A small CTC image transcriber, trained from scratch: widths [64, 128, 256], 58.3 epochs.
Rows from block 5, named by matrix and row number. Rows with one number belong to one channel. Each number is 500 + 25 x the weight over its row's rms, rounded and kept within 0 to 999. All counts start at 0. Numbers have three digits each. After the name is the row's rms in percent of the matrix's.
# convs0: first 3x3 conv (model.blocks.5.convs.0.weight, 128x128x3x3, standardized in use), inputs 80-87, a 3x3 kernel for each
# convs1: second 3x3 conv (model.blocks.5.convs.1.weight, 128x128x3x3, standardized in use, transposed), outputs 80-87, a 3x3 kernel for each
convs0.55 113:497502497469489485504463487515509486506511479490507504466532446486533473542503492489519487498540537526523519501474522505497474484484498490497475532481467585484471502498461497519475506508515514507488487475508474496505
convs1.55 111:470476508427457518441485523465532452512498490502457497491490516516503511510509505491529521512528500521512496467459455478464458462491459577548506539537529500523513510494491502493494495509515559488508589501500554493490
convs0.56 107:539507481509479490465471469482494495497474488477502509553487461527526510525488517509528520491522512503501493533456488551528480479497500539513493480482470476470502477489502544488495525496502539519476570537492553544512
convs1.56 099:533502490557503495496475472506544516487543504480485499480486510471482492492489517513516506498478500509507514482479489530520477552557497448503509503486507563529540490492516490498494507496508464501533350450513393489511
convs0.57 105:499495505516475470469503491482473531470539582471536543512501497488501499468483524504495502490510486492479486534502470482513527496535481492447472522446497526489502513491505493490504479508542481528508486501511473482493
convs1.57 096:483461450540482454549497476545517449506503455516504508517510501521525523523524518494515535501513496484484492471480528456465511486502525480469446479453436506511483485484500507520505498529504551528505501503505488498495
convs0.58 099:509504474497499473488490499516506502505518487531529524473504524480466479526524482519486486564486473562533480516507485532506459529518455487513502491484489496474498512465495503467456488516485488490466506487461495498464
convs1.58 102:492468537509489528514503518481566523502555510533558503526495470511487467534508474475490511473477512458469502497448483523507473523483465477509510436513531451531550522484488509500469517504482508527500488532524487553537
convs0.59 094:533513481533521472528519498499514510505501488523517486534464489527471494516495526536553475500474451554439468497536485484505530446517513503495467468483470467473463488510484529531502525520514513525524520522510557537474
convs1.59 101:597509488625514476557494479491482486505505491522491501512479498527491494519514516493485504502481500500502508491474499485486528492520556485485450483469461504509506505504525511518506505511504487533508491495484506484485
convs0.60 078:509501462491486466488486504494505510512505528503504528476532557490536518502541490518471549522468542528493529493504488499510477475513467482510550480505532471516516493501555479489538488513531484496505493512524493506491
convs1.60 100:532490520504468473509463474492516513510536504491505437490522445499515445499491454480496578504483574509507554523493526519513516501499546501542522522524539490512543491517481495502463501475474496480485491472471462482471
convs0.61 113:480477514536491509484519494487497518504470496504469493492519606464501570492479492505524474540509475503499502547497499525507491534505525494464494609524477576520499492480484523507490503499505487498509507515504529522515
convs1.61 106:466528509454519501458499508521535536521515510539540505504477480498492472498480461506507499496473506494490523492497514523513504509509477516497439545495470496517496506491490497483472492504490465488519475491507506514503
convs0.62 088:482476518487479508492513529519503461529493499468468473520493545516479498469451502518482491522496485515490448509497508540518551512508527496491515529516506481543562483486501491497513494495534489484520495489492501467479
convs1.62 087:543499500552515500511493488489499499503459474485474448515483503493480490488513498487504529493506495499500479491514533468480510480515506516500527533508527505478527503476456495487461476513472484472505476480471463506472
convs0.63 116:518505513524475472479487478525466499524508480493489507525512481468476511482464488498494485506527493496478495528508494526542503536517509488540452474579519477527536533519497483519493490506513501478508483482491495514498
convs1.63 111:454502516447504510454506512526464510476470494433479510527493479513502483516487488496510496497490501489487472487508508493514495506510464525515508539524508525510533507513483526482512508481490502505520530507548544513530
convs0.64 109:438505479536520469526490490425477514416458513458519516486484521494456536474507518499500495510501506486506510499502485496497487467510504543501505583506541537489523525510475477490494459512519497557478500575519538524508
convs1.64 101:539518497516508479519522478436496464427521461439499456525493497528501490531490494496463521481476526480508530439502499449490495449477521525548512514554513494551489514491491496481504497482508467513475494522459537510454
convs0.65 089:516524493518546499518524475511504485520510475492510493478488526482504548504500505493504495472497514516542456496502493500532524528520510479501463482489514472462544538514473516512490505475454482539475485523530492519529
convs1.65 089:530509510535523505482499505515499503527473516473450524476524540501509542499517553504522503486474478487466444554513480513490495493482517511574513525552495486505489487482530474492543497499545471532477491537489511531511
convs0.66 114:502509480477497495509490503476495499537512521574528514464520527483464458474487506476479471480480478485487514501514471500506511482516544481498481480492475478513537501523491471476473490491491509529477493495472483495516
convs1.66 095:516511493481502482483521472509430453556461430539499442495506511497506496496514519516531539508531526486485509517502494502486491508479485511518527499470434483443445504495538508509547489518517474479486522504504493518533
convs0.67 097:514518463515497501531530511480467457474476443492499499498496504448479520480478509516519485514534522521518526528494476502504469501507518520506489528529491516519519481513515491520498486505532487508473497481485494478455
convs1.67 098:522515525505497522521502506529507498518544516555559524534487476532498488525494483522493506530525509485498545475517519492517511504509488487512522487488478518498512509505485489484480509490463565499497545507522518522552
convs0.68 092:484481488504509524494508517489505516481501504457485520499500529494519521505502508492473441499492513524523495525545534512533521492513470515484512523527538477479509507544537501523520481486500491468505506496496491505491
convs1.68 093:487508521494513541511512525504528481524518497545545548492482437504475453527484460486483523489472522490502514504505537493512535503534531471488484450482523452478514501518476521514460508487480516491532520500498500488487
convs0.69 100:517513487487521502506494502537532511565518455528468466505481513533498539541512514503524480490483468510489489508512491527473480526475464487492507515502512518483517495536508506511492495519493509534515486525509487525482
convs1.69 105:462480495491464501519489503504528456549527479545523487488505502489493510499480508503488509506495502512494516524491474534501471540489466478508518462507509481505504527491499496495506484486497498550471505546488493519517
convs0.70 105:493508493511496466513494493503495482511514460527529479533496495518513505477505521462501491479510517519508476497496494512503511518483504485535566455541563481453493484508497481508519500505541482512506537547512508503497
convs1.70 099:509498488570518510559481504539540491509483510467487483485468475501493492513504511502534533487522499509540495495506507515520492515515517457496485484507465537516454493508482490502479507510510489524514481527498526534483
convs0.71 094:553493497530498512484501511463485480467472499502480490525482540509485500494488502487514497527526515539522511541478453569517484583526465485499513505518532555525497484484479491512493495506484504483496535505496537523499
convs1.71 096:469496498453511516468499511501514500493531490484498492465498497510504496528492482518505512487489511515504521530524484529509468494502478515488515488479465450452459508490483515547488521508490435506501452488500502505515
convs0.72 087:487501502505481500528494451518514498517524527486480497521534459532525504519503552480483548478525527480528489513483509521495525531493524533515465545539501549510534530501509514512493513493506446488485493492463527496473
convs1.72 092:512487508512500523473494521478465444490478477488502491495498558485520531472502524479505454488503427509488412488485482504495515519508519533528435508511459486480466505479541491495532495494502469505496490482500489474478
convs0.73 103:503493506498520491492459483503498505534481474503455475494513504491500444492496439522481566467486517513499547484501522499489480490523484467532458493524460488508488502504527502490483506485529514496510495514502528510493
convs1.73 106:536522517556523501527508494519500489526527437567515427468516512491527500490498499511491430503465416503495471481464478459470494482494492470496507502485489515519507497504479486513489505502493496524511491509522487507529
convs0.74 092:518499485515486457506486460510468500524496495499491490486503459511473491510476518478481516476501532502495518487489502502520495483539496499488468495456485506498491541496506522472505522457513511488491518529493532502503
convs1.74 099:490481486494481510482486502516487493520494463509477453497510547503512539515523547517480432509498445507494446528501510529497492544531468460510511507508511487481494492492515511489513500498517480498514485501512508506513
convs0.75 103:463500526455479571491547506491529505488506484470508478491476472505477514512496535473506484518524537483502528428474472501471450514486473488533559466488529475506524500512515496525520477521498491503514488496520502491521
convs1.75 097:469498508460494513473477515494491489450484483437505493523500507511511514522517529459490518481484518475504487503481431511467434506454454455555538491575544483554555510476494496479488501473491488528510484529513505538522
convs0.76 086:485492447500489519497498481492481520486519558492478510489526563498507561523514562519523503558526521534502519441493495507469473520513484472498516490499547484507482464479565470492534495525536485480492483488451496507447
convs1.76 094:513516506524508509523481503503527499502504514520489507475478483488497473507493491493481546482455520484495511498510513483498512483505508466486502475480521495499523530506421521506428508492420454498530470503503516515553
convs0.77 111:466480477506518496574535482564524506517512481491493452446467523459487505477490524460501490462486530494476536521491546523474505487479464449473503544524491561540511523518536480506492490519510486490481460498499493520529
convs1.77 097:479485479470485503467474501532509489562517493547507463516513489511499462511500481503492530538519505532517516493464480490493489508523515509497467496508475476503466513508509473488507481465489565535497576540486519523484
convs0.78 091:486491459493482481500459497524494482496493487501493469497521642504484607479492584522505423504524458523513471500499509476502530502515504484488513498491529485483485480484532467483515483511491476484499494501506477506487
convs1.78 101:479494488484484501505499504469467468494504490466509512526497470528485455508468439467471519476477532482489512472456531498477515493501521505491472481505491493522531479518473505497462504496452493525513491491513486498477
convs0.79 104:539492488518490486461485501489487510505506497479471457503478455539501444540522480506521518463511517493509513480475510490484485484502492556527550508457489496500436492515519498511521497539526526524499519514514525530519
convs1.79 099:448484497460458461509500485492476485509485520493533510489492497452481521477472495510472503507478493515511496478485493481475479512504486486485524512483481489501487493504454493507483507510494468515518468467480479479484
convs0.80 097:469508485517500523499524509509497471499479481467511504484525602505496561461518533524523407519510444568550489540521493533523506493543474486505535483505538480503497522477460504453474493462427497478502512515505537520510
convs1.80 112:484490493516491499528503486485501525518484523525513508500467447527463441515471444481474581467500575456490552485520535483520518503521516501513524474506508480515509491466516488502495493506476488497486514484484506487478
convs0.81 110:536457451531509500511494538467482522471450495534468480474501462459462471493469465525553546527539536514475495528503490485474467441491485536482489554517514435514509481514512524474477510500485549500480553501466530513478
convs1.81 103:492526496556528503539505490471523468453509491460471491495498507489495519509520524501531554493524532485519518492458473483469457482483460464484498536496504565500453499516530512508528517508513431489515428480488475504495
convs0.82 096:461509486476536486537503489498492511490500510483476461456479468476493487481482542514489443500524441527519485505541518496517512511529505532532574496528564475526533511509443525488443548483460470468490474493501478518516
convs1.82 096:503488462503477502493450497486530518511482499494493535475488497479491513481480495504509539518529544501526532505511492516501489498505499493498528471538557487511491499498567479507542485509526475478534483493526525498524
convs0.83 111:521492474485517494431506481509490461551476482524501494491468522547497460534501456494502491528532527508526500517460511521471489499493478530541530512520495467555515509489509510491481536499480498477510586483509544488484
convs1.83 090:509483547554479530554502521524490530499480533495479507519481492520489495519505497483481484492498491505521531461460491479481502467495501427485514495487506515517513517511527508501510532521505473489481475479484485476487
convs0.84 112:491450477485501504498521529514508523517491463475490487510509476478454475488477508509490448515466468455440471497511516496511519503502506464490487479503497470504520504512509473502469518506490527497489484473475506464489
convs1.84 098:524507499493500478533501448477440472468463492486482502525501533490509559498517537522518500550524514514506484521524498488524514499537510503531533485499478459444459500487522492484516507494525524530530545525538510494527
convs0.85 116:500515526507534502480471451502507506510490458505526505493468485494510516535498533518525493489494491479500513488471476483477508502520512488516575511564541485460418500502479494521537526489524479501502513503515523508539
convs1.85 103:502506524521519523505489503568530527569527564521464523499494484488496499494502508507481493502479506500494522532523493536524506531509492467465484473484586517544599511471466507481476524511529495518483495515503571546530
convs0.86 104:528522496533538508486474495509519479491500492524494499437475504442504521436507496495509492476501524509507515477490483466529498511491471501496471470497504496534499477497496497478503488477491470494528459484523457477479
convs1.86 098:414521532442495526495493508505582493480512482496514498497488493540491508528493529518494469509486475475512450479481473456470471479499487532483490517487482506525500461516476490513486505505506611527516613529526564545539
convs0.87 088:469492493497504520509512498464502500469518495460468476515492472478497490500474500511508489494493479499493482498487495489492493497474547511512504525510498498506478502522541499478496484481519486483521498498506492493511
convs1.87 098:478492509510492489501511491541478539508486532491508507483494533479504551492507559491526450486533474486510490483508480499516467533508477490498456500507505479539525514496519484502513522511516510489509483499504472503495
convs0.88 093:549524483536507470444470482500520497482485495482482480513473534482471478463474478518496491535518486507519511533529503518502467504475482504505533480476516461497523497502487500485457538505494542555508581541507553532494
convs1.88 104:526501507600522481570503484497541492479504505452452469490491502495495510510494505513508476485505486474504506473496510513533510531560527450454474460479483495503497502502512503508515518506497444503484385451475443468468
convs0.89 102:486490491486499507511520509505504502529499514501483480532497487545531476505492497494473502505451454472442468521471498542525527483516486504526496485476483478490511508466460468483499488492468481519500493487470500501470
convs1.89 093:494448474499482502533528498486531529460509518466493525491499490500519517488504499488526553464506510488484501509517515495507496483497493445466487474501486499511461502485502497502497512487472495494506488500524479527505
convs0.90 105:504511499507481478504499533513494487498481495472496517482532507472561526469540542517493492495506491513490459506461530493511518442487521498476487473492477464489495517501502518473489527483497504498499542542500546510503
convs1.90 105:551525522608536497589510514488485506446473526472482504521503470503487479511497482480505511468508503482508476465472510485488532482514522462498491454491466490525466512471508496487511492492484509504500503504492511514481
convs0.91 115:482505493473485508458505507467530477431499471497494489467479543504472506487485482486503542513540522498545544520484468523505473506471497468487514442513540457521471504487503500518484513498496528497512542501499521456493
convs1.91 105:484503517508501492531500474480474507464468528471454525499526498518521498517509506475466453462467466495471474502488444469487453460505467488482535491492576505505545503496495511503483536514494498500550470493522498487526
convs0.92 112:496507505516509500504514504532493473471502509526546525488479519488501555490527519507475502487529488513496525459476464503490471493515461498552539542526519534532506493506492496512459500500476485513518481522545489519498
convs1.92 099:546540516526530543490519537524497486495522470493506473474518456514533464536499468508498545502506533516553508494519489504514492487480504528522525524517489488486466472489473484497487504496518484503519513519488562518473
convs0.93 108:465499511483491471506512484519479423506495436483503442488497489470493499495474501488507540505495515515487496508495523533520516518485498508529530460455508504497478488483537484491523515508529522473513524493526507498500
convs1.93 096:509509488505482511526518520526487512525483515482487515505482473504483500486494495462490504487501490495501509496499522489503483496508479479508490451483517475476492539503448512490449503489456511501503480469474496492502
convs0.94 107:494486486482486486558518525481474479503493492502487504549500504526517497500514548506480514490484501506448467486462472498498498540521512526470478533503491508526472480519512488509529502485505527515496532499501545499488
convs1.94 093:520530526496505507469500488478494498497499495500518517515516501527510496531482475505502493485503510494488499516509525504499538458479511501557581465503516441472476483468476497478480502503485489481467510497473485481454
convs0.95 109:472522523451543514463504494531522522522535499509521494558545485545521509541519500470451501476519502473469521473498520501484509492463498505530477534526467517496452478490496503529510497502495452466515465489525471502553
convs1.95 106:542500460553521475554533479477486513449473536508482497475533527486533501501514475482464480457467471454501521475507456483494457500474461525519554512484572460500559473487486498491475516504486451499514432499503421510500
convs0.96 102:487465535466546557472521537508476501515508498507524562477485461484488477473502505500496456515476465506505513440490540454471489499479469493525574481499541496468496495497502489495503480466501510502478509507490502500479
convs1.96 110:544511487545504481504484476473469489470477460477493493498498494505502507505496503497502538501503522527527504498497523483470521481466474523497538497497551481488491503496480498519501514537532541532521526524521505502495